From a checkpoint of a small spectrogram VAE: muon at rate 0.0017, 9100 steps.
Rows from block 2 of the encoder of a small spectrogram VAE, named by matrix and row number. Rows with one number belong to one neuron. Each number is 50 + 15 x the weight over its row's rms, rounded and kept within 0 to 99. All counts start at 0. After the name is the row's rms in percent of the matrix's.
After each neuron's rows are labels from the 100 clips, of 14976, where the neuron reaches its highest value: "responds to" is what is common among them. Only what is clearly more common there than usual is listed. The data: short pieces for a synthesised band: melody, chords, bass and drums.
# fc1: MLP up (encoder.blocks.2.mlp.fc1.weight, 576x192), inputs 0-191
# fc2: MLP down (encoder.blocks.2.mlp.fc2.weight, 192x576, transposed), outputs 0-191

fc1.263 098:61 41 38 35 56 49 34 24 51 37 41 69 31 57 65 65 34 41 48 60 39 81 48 71 22 52 61 44 77 53 38 68 68 33 67 37 40 38 48 58 51 46 47 28 40 46 51 35 16 23 52 36 28 37 59 47 59 43 56 47 56 76 56 62 37 30 51 49 73 41 36 48 68 59 77 53 60 54 31 58 60 15 33 95 43 35 48 62 67 52 60 64 31 77 82 61 58 86 41 66 52 65 44 38 59 56 39 29 73 74 51 61 60 71 39 71 56 64 61 49 29 56 36 70 54 63 44 67 87 60 41 34 44 61 43 46 73 52 45 31 32 52 64 47 64 49 75 73 67 40 23 48 58 67 56 40 62 70 46 55 41 64 37 63 46 58 55 23 45 60 62 41 48 60 27 44 72 60 45 71 49 48 64 70 54 54 31 35 55 59 79 58
fc2.263 095:53 55 40 62 37 40 58 77 48 49 31 50 40 59 57 27 63 49 25 32 78 33 73 58 56 52 74 74 22 51 45 06 35 80 40 53 83 41 53 42 54 44 42 65 55 59 42 35 84 70 51 60 53 45 40 48 33 63 69 54 64 24 62 17 44 47 48 39 45 62 47 49 28 65 59 39 46 66 39 58 35 85 32 59 51 56 43 66 59 55 45 26 51 51 44 37 38 28 42 57 61 26 55 69 30 73 68 71 31 30 32 44 09 57 43 33 58 42 54 26 78 23 46 46 46 37 46 37 53 53 63 48 41 62 42 60 41 38 67 73 77 30 40 69 52 48 49 54 40 48 69 50 78 57 62 55 35 43 30 55 63 35 50 60 42 47 62 64 65 48 65 66 67 40 65 66 24 43 66 25 61 51 30 25 38 55 45 70 64 36 31 47
responds to: quiet level

fc1.503 095:56 54 32 42 50 59 44 75 44 64 79 69 56 58 47 52 50 55 21 72 56 67 53 43 49 59 60 99 58 64 48 51 67 27 38 47 45 33 56 50 37 26 59 51 45 62 16 47 58 46 53 42 20 59 41 46 38 36 45 36 72 60 61 86 66 44 45 48 60 72 44 41 71 62 39 59 55 51 47 67 49 42 44 25 44 28 60 54 16 45 45 60 56 48 51 44 51 73 97 41 34 49 80 47 71 35 48 59 42 71 44 33 44 58 48 53 44 29 91 54 43 33 54 43 27 60 67 59 53 28 50 46 46 57 37 50 58 51 67 60 29 68 48 16 50 34 54 23 81 31 35 47 30 32 15 35 69 46 37 45 56 43 64 65 53 50 74 70 62 44 48 53 49 55 38 30 51 49 63 63 58 36 40 82 66 57 39 54 53 42 85 47
fc2.503 089:65 48 38 58 41 43 64 44 76 26 40 29 53 38 66 37 33 45 61 55 61 13 59 19 64 45 37 39 30 45 39 45 50 72 64 35 56 58 59 21 63 51 37 45 44 45 65 39 55 71 55 41 84 51 58 51 61 41 45 66 57 45 46 29 48 28 41 57 41 61 46 78 42 68 56 48 51 67 60 19 55 60 38 34 43 53 53 52 60 35 26 62 66 44 83 15 68 41 07 74 52 58 41 24 36 60 33 32 43 35 45 96 31 48 36 65 79 65 39 62 57 55 61 49 59 49 27 54 51 54 37 44 43 73 62 81 62 36 29 61 69 51 62 54 52 61 39 81 37 69 60 67 89 58 53 29 33 49 67 60 27 53 72 67 45 42 46 50 62 37 59 32 41 53 55 44 52 39 49 40 19 54 64 39 47 44 39 60 48 65 23 58
responds to: square lead

fc1.217 102:26 56 45 53 37 25 58 31 47 62 42 83 25 37 49 66 43 53 42 42 44 45 79 69 45 41 62 57 46 46 49 52 58 58 37 41 51 59 47 63 55 47 52 17 44 62 48 57 21 61 50 65 39 81 44 59 47 40 38 42 25 32 77 38 47 85 70 54 38 38 43 37 48 50 27 34 42 67 52 58 60 50 77 27 61 53 49 49 53 26 63 71 42 33 42 44 73 45 40 38 30 66 68 27 54 40 48 74 99 55 32 25 53 65 29 37 70 45 49 49 05 71 61 44 48 63 41 39 57 17 59 56 59 41 63 66 47 51 65 40 51 55 62 37 48 46 59 70 34 63 81 51 16 26 61 63 38 58 61 62 57 38 55 49 49 43 46 62 44 18 64 60 52 44 56 37 71 69 34 58 59 34 39 55 43 37 33 80 56 54 62 35
fc2.217 111:56 65 33 69 40 48 59 49 76 46 53 67 35 67 66 26 39 48 85 41 54 50 46 59 57 47 49 70 70 57 61 41 45 12 72 33 38 59 30 59 34 31 68 58 46 44 56 56 65 61 33 51 63 60 68 59 23 49 55 55 56 46 49 19 25 49 64 76 23 58 28 66 51 84 56 52 75 53 43 37 63 53 46 07 42 39 35 30 72 51 58 32 37 51 27 29 71 54 46 52 53 71 47 28 44 45 20 35 49 35 49 42 58 24 46 81 39 56 45 47 42 41 40 58 76 54 29 47 36 41 42 50 53 53 48 49 56 45 57 39 55 70 61 63 33 52 22 45 82 32 21 64 73 54 80 22 73 57 46 65 34 71 66 63 58 81 64 40 43 47 42 44 59 47 45 46 40 48 41 30 44 72 55 71 49 71 53 17 54 49 38 40
responds to: square lead; melody instrument: square lead

fc1.442 099:47 51 42 51 50 55 65 51 68 55 77 57 53 45 54 42 63 42 38 43 40 70 33 55 62 47 51 66 35 97 68 55 62 69 56 61 64 55 49 63 38 53 42 36 35 33 37 19 21 36 37 73 25 23 63 53 15 38 43 51 46 78 60 51 65 38 42 62 73 54 50 45 51 43 48 31 62 64 73 26 38 44 43 29 45 22 53 63 37 54 43 53 63 52 41 50 38 65 46 25 45 71 55 76 39 55 45 71 55 59 46 71 47 34 47 47 38 58 36 30 36 55 53 58 94 36 28 48 61 66 45 39 71 25 39 52 60 46 27 61 54 56 49 58 57 43 32 52 71 35 50 76 69 80 26 61 06 59 51 54 64 62 75 42 39 51 66 72 40 42 57 32 30 64 69 48 55 29 81 49 64 39 43 72 25 38 40 82 54 54 49 43
fc2.442 095:72 41 44 31 41 19 45 46 24 44 62 36 25 50 57 82 54 39 58 59 62 17 54 23 52 66 36 48 67 23 34 38 43 40 29 27 36 54 89 31 60 65 69 56 55 68 42 49 47 44 47 53 38 66 27 46 70 63 54 31 71 57 80 62 49 68 54 53 35 48 69 71 56 41 44 43 59 39 42 62 72 42 50 44 50 54 51 72 80 42 37 64 47 63 44 51 54 39 68 60 42 38 65 52 51 51 38 31 64 57 39 47 45 74 60 66 80 39 35 60 60 43 33 32 16 51 47 41 36 71 69 68 51 61 62 47 68 40 73 27 49 50 51 46 34 40 43 44 12 44 57 58 31 50 57 52 55 57 47 37 68 18 35 41 49 21 51 57 44 59 29 62 48 52 22 39 69 75 41 71 48 86 54 25 75 71 37 61 60 53 37 75
responds to: quiet level

fc1.520 094:54 61 46 66 63 20 43 61 53 48 47 60 21 49 71 53 46 47 33 37 53 47 71 66 66 38 52 66 44 28 37 63 56 36 67 59 44 37 55 52 58 69 28 27 30 45 61 72 51 62 36 38 20 61 50 62 53 56 62 49 79 64 24 73 64 53 63 48 39 60 18 53 57 61 76 48 64 23 64 73 31 66 48 18 60 48 63 43 54 30 62 53 37 45 74 49 83 48 44 31 43 57 50 46 31 51 51 33 67 57 80 60 51 69 43 40 74 20 63 48 40 63 53 57 60 22 57 39 76 24 41 29 39 44 59 51 76 25 24 58 46 58 33 44 33 77 66 62 66 50 30 76 38 59 62 54 51 46 68 38 62 73 50 43 16 40 39 47 62 62 63 34 55 49 46 49 43 25 81 62 75 53 50 55 49 55 37 66 41 16 65 38
fc2.520 097:74 60 66 35 38 49 48 47 35 56 50 45 45 66 69 69 46 55 82 46 33 48 54 56 34 41 44 68 37 54 44 57 34 66 57 35 45 53 45 41 16 67 39 39 69 45 51 49 48 12 69 33 56 39 34 23 53 29 57 38 51 41 62 17 59 53 38 63 53 16 27 73 53 36 45 44 43 75 44 38 82 65 71 49 31 35 37 35 60 58 59 58 56 17 39 64 26 57 58 62 56 53 31 58 68 47 71 80 46 63 33 47 60 55 37 61 36 49 50 59 41 48 46 54 16 63 91 54 42 47 42 41 59 51 58 57 34 66 43 51 50 36 57 32 58 37 50 50 80 77 67 31 79 68 35 28 74 35 08 31 42 35 40 59 67 41 56 65 72 58 34 66 55 38 50 72 40 64 20 46 41 46 74 53 51 40 67 40 54 66 39 44
responds to: square lead

fc1.143 083:69 85 72 63 55 43 60 90 23 47 45 60 51 26 53 51 52 72 48 53 41 39 55 65 35 56 58 38 39 55 50 67 40 31 58 33 36 40 32 64 59 40 62 77 65 72 40 75 58 34 20 36 56 40 51 71 62 32 81 57 64 38 34 37 32 49 58 35 16 40 53 31 62 30 36 32 29 32 31 63 79 73 56 43 53 17 76 61 56 51 60 41 73 40 42 19 56 81 32 70 42 53 54 66 46 49 51 38 51 48 56 72 55 50 77 33 48 56 42 59 51 49 43 47 53 62 34 65 42 41 46 23 59 42 33 60 40 60 63 22 53 39 30 45 45 40 44 37 51 69 61 64 68 51 44 44 54 60 46 67 52 72 56 54 52 55 49 66 37 27 48 58 49 59 60 43 45 49 39 92 75 38 70 59 63 44 73 27 12 29 54 56
fc2.143 100:33 02 31 39 45 33 49 27 72 63 38 41 73 44 52 54 70 34 36 60 66 41 63 52 44 54 61 59 48 42 62 19 55 63 53 65 83 52 54 57 34 51 51 30 58 35 40 24 57 42 79 52 03 48 59 16 34 56 16 47 37 70 46 46 38 66 49 57 31 71 48 45 62 61 38 64 49 64 39 31 46 58 56 39 56 66 41 51 48 72 25 73 48 49 71 65 75 28 61 60 65 44 55 41 42 65 60 69 77 43 45 42 28 35 20 71 54 54 40 48 44 57 41 42 53 42 72 36 30 62 75 66 46 40 50 57 67 62 49 60 31 57 60 61 64 61 54 57 37 51 30 41 24 63 68 47 58 71 56 37 34 29 47 37 53 53 38 27 50 80 57 33 62 82 34 50 34 56 58 44 41 49 60 62 47 44 50 74 65 58 10 59
responds to: quiet level

fc1.426 101:76 34 65 55 40 46 57 37 48 34 48 36 36 55 81 78 28 40 47 69 43 27 24 63 68 59 48 14 29 45 74 61 41 46 05 45 48 45 43 43 50 50 64 56 66 85 49 47 55 52 78 57 46 49 37 63 21 64 56 50 35 63 78 30 49 51 57 61 60 65 44 66 44 45 66 84 46 36 83 57 56 58 31 55 47 50 80 38 49 45 62 68 60 41 36 68 69 97 60 32 20 55 34 47 51 69 56 35 38 59 48 49 55 77 38 55 35 59 58 50 21 44 53 49 51 51 54 10 51 36 59 59 54 55 41 50 55 49 79 39 49 58 70 35 68 47 64 68 42 59 32 60 64 45 45 64 63 25 39 52 73 71 46 65 69 52 47 61 61 51 32 50 16 17 54 55 61 52 43 65 51 64 47 40 45 48 58 61 49 37 75 55
fc2.426 104:22 61 51 31 58 64 43 64 68 60 69 64 47 43 55 30 61 79 44 54 94 77 68 50 35 33 51 49 46 49 41 44 47 45 31 39 57 46 54 39 58 67 38 50 30 19 53 34 55 56 33 61 52 64 39 44 25 57 48 64 55 37 47 11 18 47 70 55 68 46 43 47 38 58 59 44 67 76 18 51 34 36 44 47 72 49 13 50 41 62 44 61 42 60 65 62 23 13 23 53 66 52 31 53 37 48 32 48 37 45 54 50 51 49 56 50 64 58 54 41 65 40 65 51 67 79 58 98 54 73 50 63 33 36 45 72 45 53 37 57 63 53 47 57 24 69 41 33 58 52 55 68 59 41 68 30 14 67 68 46 62 28 80 35 40 29 53 37 37 33 53 80 44 62 51 50 28 44 70 46 61 38 53 58 61 38 38 45 71 59 59 51
responds to: quiet level

fc1.507 094:75 66 36 34 45 37 54 79 62 46 69 72 64 60 56 71 74 53 34 46 42 42 31 37 71 45 66 47 46 56 81 42 44 29 37 43 40 56 45 61 62 57 63 77 63 81 62 72 48 36 23 56 40 55 38 58 56 35 48 69 72 31 43 37 59 58 57 72 54 28 55 81 85 25 23 36 50 37 52 56 83 55 45 34 35 43 53 29 33 66 24 49 66 56 69 59 49 53 53 53 40 37 62 65 79 60 54 62 59 68 43 47 43 15 18 54 60 59 65 45 70 30 53 49 36 33 51 83 72 44 49 31 53 31 66 48 43 39 46 61 58 49 71 46 62 47 57 52 60 37 54 71 44 65 49 57 74 64 31 76 58 66 42 31 38 45 52 62 60 29 57 67 36 30 59 63 36 65 20 76 49 50 65 55 49 36 39 38 16 40 54 56
fc2.507 093:40 31 58 75 42 48 45 35 51 73 37 35 82 47 72 31 55 57 66 79 60 65 65 67 31 44 43 38 59 39 28 51 53 69 63 64 41 44 58 73 36 49 49 38 76 26 26 47 63 30 78 34 40 48 63 40 34 70 50 47 47 78 37 50 66 52 42 44 50 53 27 03 36 50 81 73 44 59 23 38 31 51 64 47 82 59 39 30 58 32 50 57 59 65 54 40 53 61 47 52 51 36 51 61 10 46 60 46 77 55 63 72 28 63 55 65 36 29 44 74 50 64 20 47 66 58 45 21 28 63 60 44 55 41 60 57 51 55 44 48 41 34 49 48 33 62 41 43 46 44 46 56 45 16 56 34 38 67 80 29 45 35 56 53 65 43 47 43 71 76 60 35 48 51 20 63 67 40 65 50 34 30 58 50 74 52 53 66 69 49 31 64
responds to: quiet level; muffled (low-pass)